From a checkpoint of a small multi-label audio tagger: 64.2 epochs.
Rows from block 5 of a small multi-label audio tagger, named by matrix and row number. Rows with one number belong to one neuron. Each number is 50 + 12 x the weight over its row's rms, rounded and kept within 0 to 99. All counts start at 0.
After each neuron's rows are labels from the 100 clips, of 14976, where the neuron reaches its highest value: "responds to" is what is common among them. Only what is clearly more common there than usual is listed. The data: strings of digits, spoken by a formant synthesiser in many voices. In brackets: how many of the 100, against the usual share in percent.
# fc1: MLP up (model.blocks.5.mlp.fc1.weight, 1152x192), inputs 64-127
# fc2: MLP down (model.blocks.5.mlp.fc2.weight, 192x1152, transposed), outputs 64-127

fc1.684:54 59 62 34 41 31 46 41 41 65 51 55 36 50 59 35 23 46 43 57 31 70 25 33 29 50 48 46 59 64 48 58 53 49 22 43 46 51 53 52 25 58 54 49 41 23 30 28 41 40 42 48 66 40 51 57 56 37 45 50 28 43 54 65
fc2.684:62 58 58 43 59 58 60 51 38 55 49 32 54 43 61 34 53 54 70 50 46 47 45 59 53 38 48 35 39 58 77 30 50 38 78 45 29 34 52 47 35 51 59 36 76 61 38 58 41 29 60 57 69 54 49 64 46 40 46 42 51 28 47 48
responds to: "five" (94 vs 25.3); reverberation (62 vs 34.4); mains hum (45 vs 12.9); last digit: five (40 vs 9.6)

fc1.209:53 64 54 43 44 71 69 25 41 70 38 41 36 39 41 51 47 48 47 50 56 72 57 27 49 58 43 57 67 38 33 34 46 70 36 67 39 72 37 32 41 70 33 51 32 27 34 10 53 48 54 46 62 53 33 45 36 37 43 47 55 73 69 67
fc2.209:56 42 69 49 40 51 65 58 47 70 44 31 36 46 48 46 47 64 48 63 57 38 60 61 59 37 50 48 48 34 98 45 46 47 69 52 39 36 48 38 29 49 50 34 54 53 46 56 33 42 62 53 66 62 48 71 65 32 63 38 47 24 43 45
responds to: voice: child-like voice (83 vs 24.9)

fc1.448:56 55 62 44 30 45 48 45 64 37 49 60 61 56 39 44 43 40 45 29 58 62 39 69 39 62 08 48 34 25 30 69 69 60 58 46 21 59 59 56 49 56 62 54 49 39 46 39 58 35 38 56 44 38 67 52 46 53 46 43 56 55 44 46
fc2.448:35 34 41 46 40 46 81 55 59 58 34 58 44 40 39 57 38 34 43 57 54 53 44 40 52 38 62 63 50 41 50 54 60 41 56 47 64 41 54 57 66 51 48 36 29 64 28 74 49 41 45 43 65 64 42 41 40 59 49 32 59 55 26 28
responds to: "one" (69 vs 26.1); voice: child-like voice (55 vs 24.9); mains hum (32 vs 12.9)

fc1.59:29 49 55 53 38 55 57 53 45 40 20 53 35 59 55 38 50 48 57 33 66 55 45 53 33 56 58 46 44 39 45 39 70 63 23 46 66 54 51 31 50 71 46 55 66 61 64 35 34 57 36 60 60 44 79 53 68 37 40 44 41 73 52 47
fc2.59:56 27 44 44 49 38 48 46 48 33 55 45 58 55 76 54 33 38 74 40 39 29 78 68 45 62 55 32 59 35 44 34 64 50 42 73 52 41 35 49 53 59 58 67 50 48 56 69 45 42 52 45 55 57 49 39 43 35 43 56 50 48 64 75
responds to: voice: high voice (54 vs 25.1)

fc1.208:38 44 51 26 52 62 45 51 53 49 60 33 50 55 35 63 50 46 37 49 53 52 50 39 24 69 54 48 72 42 64 93 49 61 56 75 56 63 40 57 73 46 52 79 59 45 51 34 24 56 60 84 36 73 56 57 51 53 37 64 40 53 55 34
fc2.208:40 52 57 54 49 52 44 61 61 65 54 35 49 42 58 48 37 45 43 53 41 38 66 51 73 49 51 55 69 28 52 68 58 46 45 62 48 71 52 43 63 44 77 62 53 48 42 27 32 60 51 49 51 95 64 55 60 56 41 46 48 79 42 51
responds to: "one" (85 vs 26.1); reverberation (62 vs 34.4); "nine" (56 vs 26.9); last digit: one (30 vs 9.6)

fc1.634:50 60 56 26 76 35 55 57 37 69 64 43 47 38 49 60 46 55 47 54 61 76 30 62 54 48 43 54 74 55 41 57 56 56 36 55 41 63 36 25 63 43 56 59 17 48 42 35 64 43 67 29 40 50 40 39 52 29 39 48 59 54 63 52
fc2.634:56 42 49 50 29 32 53 66 27 61 57 50 50 41 64 47 40 68 50 42 47 28 39 36 38 30 58 42 73 57 60 17 56 48 76 35 51 62 34 31 55 46 50 59 49 49 28 51 52 52 51 36 52 75 58 87 44 66 40 66 44 44 33 55
responds to: voice: child-like voice (82 vs 24.9)

fc1.372:69 58 52 54 50 28 33 42 51 56 46 42 63 38 40 48 63 32 62 51 64 74 53 46 62 65 46 63 47 54 51 37 48 45 55 53 43 48 41 71 42 59 51 47 53 28 22 56 68 41 38 58 64 28 36 48 27 52 59 27 54 44 69 52
fc2.372:61 26 53 36 36 59 63 42 47 47 46 34 43 56 84 56 48 72 62 44 56 50 40 62 50 44 33 65 62 53 86 43 45 52 66 30 27 44 50 50 29 52 63 51 43 46 41 35 34 45 64 52 57 72 43 74 55 41 52 28 51 47 40 43
responds to: "eight" (56 vs 26.4); thin (high-pass) (36 vs 11.9); mains hum (30 vs 12.9)

fc1.114:67 36 42 44 38 45 44 43 54 38 76 53 51 41 43 62 51 59 64 78 30 47 42 55 55 42 68 43 59 28 61 40 60 65 24 57 35 59 78 57 45 62 45 59 52 46 49 40 52 50 63 52 57 52 69 49 49 51 61 47 25 64 45 84
fc2.114:57 49 35 63 56 57 41 46 45 48 47 58 52 45 46 45 56 40 49 40 44 71 49 26 61 50 23 26 57 63 54 47 47 57 44 43 69 50 36 71 64 63 59 56 44 39 37 35 57 45 41 43 40 42 62 49 40 38 45 54 57 47 38 55
responds to: "eight" (59 vs 26.4); thin (high-pass) (47 vs 11.9); first digit: eight (34 vs 9.9)

fc1.96:53 49 57 36 53 39 56 64 42 41 57 55 80 44 37 63 42 41 33 51 46 57 46 56 24 49 29 35 39 58 48 42 60 47 57 45 49 58 32 57 45 57 48 46 56 45 49 50 51 23 58 33 37 47 42 46 42 51 56 40 67 45 57 67
fc2.96:57 44 55 70 47 47 54 63 43 56 20 53 41 31 62 38 66 57 35 53 36 56 36 62 48 12 48 50 62 59 60 62 64 55 42 38 61 65 67 44 34 65 54 51 42 13 43 55 51 47 55 43 54 38 60 60 49 51 56 30 36 50 60 43
responds to: "five" (96 vs 25.3); mains hum (68 vs 12.9); first digit: five (40 vs 9.5); number of digits: 5 (40 vs 19.4)

fc1.598:55 65 39 24 41 45 48 35 77 67 34 53 60 66 73 53 32 54 32 50 42 69 42 41 11 46 41 54 55 41 50 69 65 69 50 67 39 46 75 46 55 54 49 63 46 67 77 49 45 49 50 57 67 60 59 50 69 49 46 44 36 35 37 43
fc2.598:52 63 39 59 61 35 41 50 52 43 30 35 53 52 50 57 56 68 27 41 57 61 39 13 56 65 66 54 61 39 53 68 51 47 72 53 26 44 53 64 50 54 52 30 41 64 60 31 50 68 58 49 30 44 52 71 63 64 40 61 66 48 51 63
responds to: "three" (84 vs 26); reverberation (79 vs 34.4); number of digits: 5 (44 vs 19.4); first digit: three (28 vs 10.1)

fc1.217:48 49 56 61 42 53 30 32 63 59 45 41 55 35 40 35 51 32 56 39 74 52 37 54 54 67 47 63 66 44 53 48 59 53 34 49 57 56 21 36 56 76 40 56 40 17 25 66 47 41 35 70 52 45 51 65 31 50 42 43 61 63 54 49
fc2.217:54 51 34 39 57 58 46 56 53 32 53 39 56 56 45 57 61 33 55 49 36 53 39 79 49 70 37 84 61 39 51 51 46 52 58 62 33 55 40 41 35 70 43 48 39 68 55 25 57 50 53 38 33 54 55 48 56 59 57 47 46 46 39 40
responds to: "eight" (96 vs 26.4); "two" (58 vs 26.8); "zero" (55 vs 26.7); last digit: eight (37 vs 10.5)

fc1.176:52 61 38 40 48 44 59 41 55 50 42 60 48 28 48 39 55 59 41 48 64 47 29 56 42 53 27 39 84 62 31 61 42 74 44 43 42 54 38 54 52 63 55 54 21 40 54 32 25 50 49 69 43 38 48 31 58 41 35 60 43 54 42 63
fc2.176:83 39 69 30 41 50 63 36 32 52 69 38 40 50 62 59 44 60 55 54 61 45 73 47 54 33 49 58 39 54 83 34 51 35 69 44 28 41 42 49 37 54 58 48 40 55 59 43 43 48 58 68 64 67 59 71 62 31 83 42 50 45 37 57
responds to: voice: child-like voice (85 vs 24.9); "nine" (56 vs 26.9)

fc1.198:55 40 59 57 45 49 56 55 60 31 25 71 52 45 36 42 43 50 53 56 43 44 39 43 57 54 71 46 52 58 40 73 46 53 35 61 59 26 53 49 35 49 48 42 63 44 44 50 42 38 74 37 49 59 34 57 43 51 49 50 62 70 52 56
fc2.198:53 63 67 56 36 44 53 65 67 18 49 35 58 54 61 51 51 52 70 53 34 20 50 44 74 49 48 33 76 55 43 67 34 32 49 52 45 51 54 64 52 59 31 41 43 43 38 48 53 55 47 58 71 59 41 53 84 42 55 37 31 56 51 42
responds to: "five" (54 vs 25.3)

fc1.402:41 70 63 61 36 45 41 42 43 65 42 55 76 49 47 32 61 61 46 55 55 42 68 40 66 80 67 57 63 49 57 58 65 45 56 70 60 75 55 46 37 42 35 72 48 43 43 43 45 36 38 47 34 60 42 35 70 58 40 59 65 46 56 23
fc2.402:38 65 48 63 55 48 42 22 37 54 33 61 71 45 46 41 23 55 48 38 38 45 73 39 55 73 43 54 43 32 27 69 41 54 49 42 62 65 80 57 62 22 71 52 47 57 49 28 55 63 52 32 48 76 40 43 51 46 51 55 52 36 66 46
responds to: "one" (100 vs 26.1); voice: child-like voice (66 vs 24.9); first digit: one (61 vs 9.8); last digit: one (30 vs 9.6)

fc1.142:47 44 64 59 25 39 41 28 30 63 50 58 57 49 53 73 28 57 63 43 36 47 66 73 76 55 53 52 63 39 47 61 32 47 32 49 61 46 43 56 69 27 35 50 29 64 39 23 74 42 62 41 65 33 41 69 36 56 54 44 61 49 38 46
fc2.142:52 71 56 49 43 45 23 53 54 36 52 58 41 68 51 46 68 53 39 48 51 42 30 70 33 69 38 59 73 45 47 45 56 55 53 44 62 43 41 64 41 47 50 51 45 69 40 43 31 37 51 39 45 63 35 51 28 35 60 41 49 54 38 36
responds to: reverberation (86 vs 34.4); "six" (76 vs 26.3); number of digits: 5 (42 vs 19.4)

fc1.569:50 65 47 41 52 59 47 48 53 58 41 41 44 41 64 65 35 40 54 56 42 54 38 44 43 63 40 62 56 36 47 50 37 60 41 36 42 62 54 55 54 67 33 46 40 35 40 39 61 43 52 51 54 41 67 56 30 25 48 53 52 67 44 50
fc2.569:49 43 61 52 54 44 60 52 31 67 53 44 48 46 54 44 44 69 60 47 50 38 60 53 68 48 58 45 32 50 93 29 52 39 86 48 33 42 44 30 33 41 45 47 59 58 48 59 39 42 58 69 64 62 43 76 63 32 61 40 48 35 43 55
responds to: "zero" (68 vs 26.7); voice: child-like voice (56 vs 24.9); last digit: zero (28 vs 10.2)

fc1.352:68 58 44 45 59 55 27 58 49 44 68 71 45 68 42 42 44 65 47 33 47 45 34 40 57 33 40 47 52 55 55 51 51 55 32 58 41 53 62 37 55 47 31 50 66 46 47 46 25 49 80 59 39 32 39 42 40 52 36 53 37 42 48 65
fc2.352:48 43 38 30 60 70 44 54 27 42 66 65 62 42 33 72 41 47 43 58 54 60 61 56 50 61 67 69 49 55 42 56 44 53 33 55 29 39 76 50 45 49 61 59 37 50 43 50 36 54 36 47 63 50 64 17 37 40 49 24 48 53 64 60
responds to: "nine" (64 vs 26.9); "seven" (55 vs 26.1)

fc1.474:41 41 44 35 54 53 56 60 54 41 60 35 53 42 56 63 40 58 46 31 33 76 36 37 23 52 57 51 65 50 55 58 51 36 54 65 56 56 38 58 42 57 58 56 42 38 50 69 55 56 43 38 43 56 44 49 65 69 35 55 58 49 35 37
fc2.474:67 64 48 57 62 48 60 53 48 51 60 39 72 50 58 34 56 62 51 41 33 51 48 37 58 58 52 55 57 51 26 74 59 42 71 53 37 50 37 65 56 66 49 45 51 70 47 31 49 54 48 59 43 42 11 34 42 48 37 63 40 54 30 48
responds to: white noise (70 vs 12.2); voice: deep voice (62 vs 25.2)

fc1.330:72 57 41 59 44 61 33 63 48 45 63 59 25 41 46 53 37 56 41 48 42 58 48 64 30 44 40 50 56 46 20 47 72 61 46 19 47 66 60 47 41 69 27 61 61 45 41 40 50 51 48 64 50 53 49 28 21 74 46 35 48 39 28 58
fc2.330:62 66 66 50 55 44 63 46 38 60 65 40 36 47 68 51 79 56 37 42 35 55 42 65 51 47 37 57 41 57 76 49 56 54 60 34 48 48 51 40 51 70 50 45 67 38 66 71 55 45 61 74 64 62 39 49 57 52 36 34 56 34 29 45
responds to: "eight" (53 vs 26.4); mains hum (32 vs 12.9); last digit: seven (25 vs 9.9)

fc1.38:40 37 42 18 52 61 32 60 55 47 67 33 65 48 57 67 54 54 49 56 41 43 34 79 46 73 46 45 54 41 43 66 55 45 55 72 31 64 70 53 49 53 55 48 35 15 59 45 40 59 69 44 76 70 44 52 65 36 53 57 24 53 67 65
fc2.38:57 62 51 38 26 65 48 58 44 57 60 49 38 41 52 58 44 64 39 46 29 52 52 58 33 45 76 55 65 56 38 65 50 41 50 38 34 37 67 60 66 73 54 39 54 65 71 36 38 48 45 33 57 62 64 45 63 59 48 42 55 41 34 66
responds to: "nine" (99 vs 26.9); reverberation (71 vs 34.4); voice: child-like voice (65 vs 24.9); first digit: nine (44 vs 10.5)

fc1.87:64 49 52 57 46 52 39 41 44 53 50 56 57 55 47 45 29 17 40 61 56 38 58 50 57 60 31 72 64 40 49 63 59 64 33 57 47 69 62 50 44 43 40 58 39 50 57 50 48 31 37 34 36 41 64 57 53 41 61 29 42 44 51 51
fc2.87:44 44 61 38 45 21 70 51 58 41 32 39 54 53 52 44 44 65 28 64 53 44 65 40 44 59 33 33 68 47 52 28 29 53 45 24 58 50 44 71 62 54 59 60 60 49 41 40 54 50 75 47 47 63 46 35 42 33 31 37 63 56 60 51
responds to: "one" (99 vs 26.1); voice: child-like voice (50 vs 24.9); last digit: one (48 vs 9.6); first digit: one (38 vs 9.8)

fc1.152:66 55 48 41 45 45 56 45 36 44 62 41 62 67 39 61 48 49 27 62 31 40 41 60 27 51 45 35 48 46 39 51 43 48 48 47 60 60 48 63 37 48 57 67 61 30 48 37 37 57 47 59 46 48 32 62 51 33 50 51 42 68 40 43
fc2.152:56 38 60 52 44 69 69 61 44 59 61 46 51 49 63 44 63 50 38 37 48 61 50 43 52 58 28 43 68 43 44 30 65 43 53 31 60 61 43 67 51 49 59 49 57 62 65 49 43 58 75 41 37 35 49 52 46 52 42 21 37 45 45 40
responds to: "nine" (61 vs 26.9); number of digits: 5 (47 vs 19.4); pink noise (35 vs 12.2)

fc1.68:52 77 41 40 44 68 44 27 34 58 46 55 47 37 23 54 64 43 65 67 45 56 58 62 38 62 41 54 66 34 36 49 58 36 44 57 54 55 50 63 60 57 38 48 62 44 60 50 31 78 48 45 46 52 48 68 51 57 39 51 31 52 44 50
fc2.68:50 75 58 55 20 54 32 66 56 56 37 53 45 43 29 61 44 58 50 40 32 37 49 43 62 55 75 53 58 54 50 63 28 30 61 68 70 32 52 40 45 38 48 65 62 32 42 45 36 53 44 40 49 45 70 68 45 34 42 42 68 64 51 48
responds to: "three" (83 vs 26); reverberation (61 vs 34.4); last digit: three (57 vs 9.7); first digit: three (44 vs 10.1)

fc1.343:52 50 62 22 53 41 40 50 49 44 41 64 43 43 53 57 63 44 42 55 52 49 53 41 51 65 47 52 65 51 22 22 44 59 56 42 26 54 69 53 43 48 71 37 52 56 26 44 35 27 67 66 44 71 44 69 49 40 72 37 63 43 65 60
fc2.343:60 32 54 68 46 24 70 63 53 31 39 39 32 45 52 46 38 27 52 50 48 39 46 59 47 49 27 61 53 69 69 40 58 40 84 35 42 40 63 42 38 66 58 29 43 28 36 57 20 38 67 65 60 52 47 72 31 51 68 47 58 40 52 47
responds to: "five" (93 vs 25.3); "four" (61 vs 26.1); number of digits: 5 (56 vs 19.4); first digit: five (33 vs 9.5)

fc1.74:41 56 54 51 52 58 65 52 77 77 56 48 58 72 58 51 30 33 42 60 53 71 31 34 41 61 48 67 69 57 33 51 70 78 34 53 66 37 24 52 59 51 56 35 57 33 71 54 44 48 33 37 52 38 37 47 45 59 43 45 44 52 66 56
fc2.74:54 67 39 64 51 56 40 37 23 58 52 57 54 44 62 44 68 65 46 70 51 48 49 24 47 44 48 57 47 58 47 32 52 41 36 57 57 19 55 42 61 45 49 73 55 45 64 54 48 48 45 51 40 64 32 49 47 58 44 54 52 69 62 48
responds to: "seven" (81 vs 26.1); voice: low voice (57 vs 24.9); first digit: seven (40 vs 9.9); muffled (low-pass) (39 vs 11.9)

fc1.653:39 45 52 57 51 58 50 44 63 69 16 50 61 68 45 40 58 54 44 39 42 62 60 47 42 50 48 61 61 35 52 71 44 68 52 87 29 47 43 45 63 54 42 30 44 63 47 35 39 38 56 49 63 51 57 71 43 53 62 56 61 49 68 49
fc2.653:47 38 41 52 64 49 26 59 56 44 61 53 22 40 54 44 53 47 46 62 59 73 48 44 35 51 49 69 47 43 49 62 33 50 52 52 54 45 64 52 38 34 56 42 29 56 77 53 71 48 71 67 70 69 61 60 65 60 58 62 56 43 44 63
responds to: "nine" (54 vs 26.9); first digit: nine (27 vs 10.5); last digit: nine (26 vs 9.9)

fc1.320:58 46 65 56 50 58 42 48 50 52 49 61 53 38 62 34 76 45 74 49 58 45 74 35 53 55 50 56 69 39 47 48 49 41 65 77 46 24 49 69 52 71 31 57 65 33 62 32 11 56 50 43 54 46 33 57 34 47 56 66 52 63 47 41
fc2.320:56 63 62 45 47 60 48 45 41 54 37 79 22 51 52 56 41 61 40 42 45 51 59 57 41 50 54 39 48 57 33 46 43 42 37 57 62 71 46 61 50 57 15 54 51 26 50 62 27 58 52 48 61 35 56 47 58 49 56 30 47 56 37 40
responds to: reverberation (66 vs 34.4); first digit: seven (25 vs 9.9)

fc1.589:56 50 52 66 63 41 70 23 45 46 66 47 53 55 32 55 38 50 54 27 47 50 60 50 53 34 13 52 55 44 41 41 28 53 48 45 57 53 60 52 39 63 46 51 38 50 46 38 57 36 60 61 47 45 41 54 58 57 20 40 57 74 37 56
fc2.589:42 47 28 65 54 60 55 43 63 39 36 42 50 47 32 41 69 36 52 49 47 40 74 30 57 14 28 51 38 48 48 36 75 53 45 36 59 70 62 68 30 59 54 54 51 34 44 47 36 24 59 55 41 50 64 38 40 54 50 51 54 53 60 54
responds to: "nine" (65 vs 26.9); reverberation (64 vs 34.4); mains hum (41 vs 12.9); first digit: nine (28 vs 10.5)

fc1.353:63 61 59 52 41 68 60 45 62 53 51 60 35 51 46 52 52 42 39 41 46 37 47 23 37 53 44 52 60 41 33 28 47 32 31 46 57 43 67 64 20 62 48 43 38 55 38 42 37 49 60 57 25 60 62 53 57 39 56 49 55 48 61 72
fc2.353:46 49 55 57 62 72 52 62 63 49 74 47 58 55 62 41 37 78 55 33 42 26 60 49 45 39 56 58 40 60 46 55 44 47 59 63 43 50 41 55 41 28 46 52 38 53 56 47 26 40 53 66 61 39 43 38 65 46 64 43 51 51 60 28
responds to: "three" (52 vs 26); clipping (40 vs 8.3); first digit: three (31 vs 10.1); last digit: three (30 vs 9.7)

fc1.530:22 47 47 48 46 40 50 44 62 33 56 31 55 48 47 51 69 49 73 65 62 37 44 51 43 43 24 60 52 45 44 41 54 50 73 53 52 40 69 48 40 55 43 51 51 33 44 43 50 51 36 42 27 55 40 58 48 46 45 37 36 34 41 56
fc2.530:52 52 48 59 34 43 49 54 61 42 46 57 68 53 39 41 70 38 37 50 61 42 66 49 60 33 48 54 48 67 41 54 65 35 37 60 43 62 51 62 46 65 67 68 17 32 40 49 43 37 50 61 72 57 67 40 31 61 48 41 50 48 54 47
responds to: "three" (72 vs 26); quiet level (65 vs 29.1); last digit: three (46 vs 9.7); rumble (41 vs 12.5)

fc1.521:51 51 73 30 35 46 60 53 72 58 51 37 32 37 38 53 69 35 43 56 45 43 62 40 53 43 35 57 62 28 36 66 47 30 34 23 60 55 72 41 58 28 48 54 56 52 54 34 58 08 49 53 35 69 45 51 33 51 36 53 44 50 57 64
fc2.521:51 60 59 59 56 50 63 58 42 63 51 38 53 62 55 62 38 45 55 47 42 32 39 27 40 49 24 43 57 42 51 37 64 65 75 55 67 66 52 38 42 59 66 52 38 31 25 57 41 42 77 31 57 58 50 63 53 39 56 31 66 27 57 56
responds to: white noise (36 vs 12.2); muffled (low-pass) (30 vs 11.9)

fc1.432:43 76 50 53 34 71 50 34 48 58 71 47 54 44 80 51 47 64 51 56 41 39 44 35 33 44 27 56 63 41 58 30 35 61 44 59 35 51 37 40 56 69 34 36 47 39 47 62 37 34 56 32 57 59 33 38 45 65 54 42 38 56 64 44
fc2.432:68 43 52 47 60 56 62 56 37 61 43 42 45 52 67 49 42 60 53 58 58 46 59 53 57 41 41 37 43 50 86 37 57 44 66 43 27 39 47 31 36 43 44 47 58 49 43 54 44 34 64 53 59 62 54 57 62 33 51 37 50 38 41 49
responds to: voice: high voice (61 vs 25.1); last digit: four (29 vs 9.7); first digit: four (26 vs 10.2)

fc1.172:57 51 63 44 40 64 47 24 62 63 44 52 49 53 52 59 44 57 60 51 54 58 49 75 53 51 62 38 50 68 38 46 50 88 59 31 38 43 76 66 59 63 46 99 27 61 40 39 54 41 61 37 54 39 51 51 27 44 58 50 45 57 59 52
fc2.172:60 54 52 43 40 43 54 46 42 37 37 37 46 63 47 44 54 49 49 32 36 23 57 54 57 31 35 45 42 55 70 41 44 69 50 41 46 21 42 50 74 60 47 78 46 61 35 61 28 45 57 41 57 28 43 57 38 49 45 52 32 46 50 57
responds to: "four" (100 vs 26.1); reverberation (95 vs 34.4); voice: high voice (51 vs 25.1); number of digits: 5 (47 vs 19.4)

fc1.714:63 65 52 34 40 47 54 58 63 56 50 59 43 58 48 61 42 67 43 60 51 49 43 80 42 47 40 64 81 52 49 56 45 64 40 31 54 53 44 37 43 43 46 45 59 58 58 17 55 48 45 26 51 70 37 47 29 59 74 35 52 48 56 45
fc2.714:54 34 53 40 48 53 61 49 51 52 55 25 47 39 49 40 60 60 46 43 48 47 50 63 23 46 55 62 57 42 80 51 37 63 50 42 47 33 45 75 67 57 66 66 61 27 48 49 47 38 79 44 53 57 48 54 40 62 54 43 37 40 37 59
responds to: "eight" (74 vs 26.4); reverberation (74 vs 34.4); mains hum (40 vs 12.9); last digit: eight (37 vs 10.5)

fc1.32:57 54 55 39 45 54 52 45 64 59 59 48 54 65 50 52 39 51 52 30 64 49 45 33 25 61 45 33 51 52 34 58 50 48 41 44 54 82 46 39 42 73 37 48 36 16 43 40 47 60 44 59 41 59 35 40 23 65 47 44 45 44 63 43
fc2.32:65 51 43 61 74 48 42 50 51 53 26 46 53 44 76 22 69 50 64 62 60 40 46 45 53 63 42 50 49 52 69 25 49 57 58 61 23 42 61 66 35 40 65 49 46 41 38 48 54 48 60 51 51 43 41 73 50 53 54 58 48 38 48 29
responds to: mains hum (77 vs 12.9); "four" (56 vs 26.1); first digit: four (26 vs 10.2)

fc1.492:48 51 39 52 40 68 52 60 60 51 78 28 55 04 41 40 42 42 60 27 49 62 63 33 35 53 39 71 62 62 33 53 44 50 47 53 57 52 52 53 46 68 33 44 59 55 31 45 28 50 63 54 67 47 50 43 37 40 50 49 43 53 67 47
fc2.492:51 40 65 70 64 56 46 44 44 67 39 19 30 42 64 60 55 68 67 50 59 48 30 59 44 27 45 58 60 47 58 40 64 49 60 53 35 41 49 30 33 72 45 47 61 54 69 36 59 45 61 43 63 58 46 62 34 63 43 47 44 32 57 27
responds to: "three" (67 vs 26); "seven" (53 vs 26.1); number of digits: 5 (50 vs 19.4); muffled (low-pass) (36 vs 11.9)

fc1.723:39 47 57 61 29 38 67 28 57 31 58 41 58 28 34 68 57 53 45 49 56 65 36 44 54 56 35 45 39 39 28 52 50 51 31 54 50 49 50 49 76 66 48 62 63 41 65 55 72 61 48 32 28 58 53 61 39 71 44 44 40 57 51 43
fc2.723:43 42 49 70 48 52 60 51 35 65 25 37 30 70 55 45 70 67 56 57 38 35 59 45 49 70 55 35 52 45 45 35 53 53 62 59 29 49 68 54 58 48 51 72 30 32 43 38 39 66 61 70 64 55 40 64 51 60 59 38 35 59 75 47
responds to: "five" (75 vs 25.3); voice: low voice (50 vs 24.9); thin (high-pass) (33 vs 11.9)

fc1.273:63 64 49 48 35 37 67 65 50 49 61 48 40 42 44 63 63 38 40 52 55 47 74 39 59 44 37 38 26 66 59 57 71 41 52 80 70 35 32 52 83 38 55 43 64 44 54 39 49 48 50 62 44 42 41 44 74 48 64 29 41 53 51 30
fc2.273:30 43 63 40 57 44 45 42 63 72 38 63 31 55 52 64 55 40 66 37 47 62 70 36 38 60 51 51 52 53 39 58 76 66 67 39 49 40 35 62 53 40 49 37 31 58 39 27 57 49 55 59 43 42 44 51 35 34 24 63 62 61 54 34
responds to: "one" (53 vs 26.1); mains hum (34 vs 12.9)

fc1.434:46 80 54 63 47 52 55 31 55 68 37 59 36 37 71 46 65 65 48 46 58 49 63 36 46 38 50 55 67 55 46 58 42 55 25 33 34 58 43 41 41 41 67 48 37 45 45 07 60 50 42 57 45 51 79 47 42 43 37 47 42 55 62 36
fc2.434:50 49 53 47 58 48 54 69 29 42 58 38 47 38 68 46 59 74 64 41 54 43 35 50 52 38 39 38 41 60 60 28 55 59 61 53 50 60 36 38 43 50 48 43 45 49 52 64 37 67 73 42 78 74 41 43 49 44 61 45 69 39 58 27
responds to: "nine" (57 vs 26.9); muffled (low-pass) (29 vs 11.9); last digit: nine (27 vs 9.9)

fc1.615:53 73 66 43 46 62 65 63 50 62 46 36 76 49 61 44 47 46 32 55 62 41 51 33 66 65 28 39 50 62 49 47 57 77 51 58 44 62 32 51 41 46 39 54 47 56 55 19 69 42 32 32 43 36 35 48 43 55 32 55 42 47 66 49
fc2.615:56 30 50 37 51 49 74 55 42 42 59 42 43 55 73 45 53 71 43 51 51 35 43 51 51 44 23 37 41 39 71 42 59 44 63 48 22 48 65 45 33 72 49 58 55 54 48 41 60 53 75 62 52 60 60 75 37 60 55 41 57 27 48 46
responds to: "three" (62 vs 26); reverberation (61 vs 34.4); clipping (35 vs 8.3); first digit: three (35 vs 10.1)

fc1.450:74 69 40 57 52 26 47 49 51 64 45 64 17 47 55 64 38 27 66 46 53 40 60 59 57 25 26 57 52 31 40 49 66 48 65 49 48 62 60 69 57 78 47 60 35 32 43 50 22 46 48 46 51 66 36 47 63 51 50 62 57 64 58 40
fc2.450:53 40 40 58 47 29 33 63 40 51 37 55 28 69 44 64 25 44 71 60 27 68 52 64 54 45 42 62 28 55 62 51 74 47 48 65 61 36 41 67 52 49 47 47 37 71 65 60 59 49 53 57 42 57 65 38 47 48 41 65 74 50 53 53
responds to: "one" (55 vs 26.1); muffled (low-pass) (33 vs 11.9); clipping (31 vs 8.3); mains hum (31 vs 12.9)

fc1.436:39 43 49 52 37 48 30 54 64 52 64 39 63 41 63 57 33 58 34 49 52 35 38 57 32 42 51 32 50 20 35 39 44 39 55 62 31 54 61 50 50 41 64 52 59 59 61 64 46 64 68 31 30 32 55 44 53 36 41 50 51 60 65 50
fc2.436:24 41 30 31 59 71 77 66 40 41 63 40 38 48 71 34 44 50 36 54 44 55 56 52 62 36 37 50 53 64 44 33 42 68 38 36 51 31 60 57 50 39 64 45 20 54 26 37 40 26 46 65 52 58 43 48 53 32 44 44 54 62 64 55
responds to: "four" (74 vs 26.1); first digit: four (45 vs 10.2); last digit: four (30 vs 9.7)

fc1.697:65 63 61 57 50 48 51 76 51 43 47 52 59 57 33 56 55 77 53 49 60 52 45 57 55 42 55 39 44 50 18 48 33 48 42 31 78 40 52 23 44 75 47 51 40 51 44 41 48 43 47 67 63 51 55 75 54 68 51 64 38 40 41 60
fc2.697:58 45 51 38 60 46 71 37 72 50 30 40 58 64 59 22 41 56 69 65 66 46 50 67 64 36 46 49 28 58 65 45 30 47 52 47 60 48 73 58 51 44 41 33 50 28 38 63 39 48 47 47 35 55 55 38 30 48 46 70 59 40 62 43
responds to: "seven" (74 vs 26.1); mains hum (60 vs 12.9); voice: deep voice (58 vs 25.2); last digit: seven (40 vs 9.9)

fc1.623:49 51 36 49 34 39 45 43 55 52 47 45 40 36 42 50 58 52 49 43 50 51 37 46 45 48 54 57 58 59 36 63 38 57 38 75 51 52 50 41 66 59 40 47 43 34 53 36 54 36 66 52 40 41 57 46 42 55 29 44 68 51 52 61
fc2.623:58 31 57 57 51 40 43 51 43 53 60 51 68 45 50 20 38 68 50 63 63 39 48 41 36 46 64 55 47 34 59 34 60 28 61 41 55 49 88 39 69 27 45 37 45 34 56 49 64 25 71 59 41 60 50 81 77 46 61 42 55 24 54 59
responds to: mains hum (33 vs 12.9)

fc1.50:59 50 66 33 46 39 48 59 60 60 49 42 62 53 35 51 45 50 39 61 48 46 48 60 54 55 26 52 65 32 28 12 39 69 36 41 59 34 43 32 53 49 48 61 47 44 31 40 49 42 66 49 36 61 28 53 38 51 35 35 45 63 45 51
fc2.50:56 38 60 36 42 49 50 67 41 49 47 66 38 56 74 65 59 58 64 40 50 45 60 54 40 49 50 46 58 60 64 41 66 33 50 30 37 47 38 46 27 53 61 59 28 38 39 64 42 57 56 50 63 52 56 69 48 42 62 51 46 42 27 52
responds to: "eight" (58 vs 26.4); first digit: eight (32 vs 9.9); last digit: eight (30 vs 10.5)

fc1.316:46 69 49 34 42 59 48 46 32 48 54 45 23 40 41 58 45 67 45 36 53 45 50 49 53 50 52 54 68 42 20 46 51 59 21 55 40 75 49 43 53 65 30 46 40 48 33 36 33 37 63 33 40 38 57 60 46 42 29 48 35 58 69 37
fc2.316:57 45 52 38 33 49 47 47 35 66 41 41 34 55 46 49 45 61 52 66 55 45 48 54 54 37 60 42 27 39 94 33 58 47 64 48 42 29 52 45 38 41 43 53 58 59 51 48 49 43 72 61 81 68 46 77 56 25 67 46 55 36 60 39
responds to: "five" (82 vs 25.3); number of digits: 5 (45 vs 19.4); mains hum (42 vs 12.9); last digit: five (33 vs 9.6)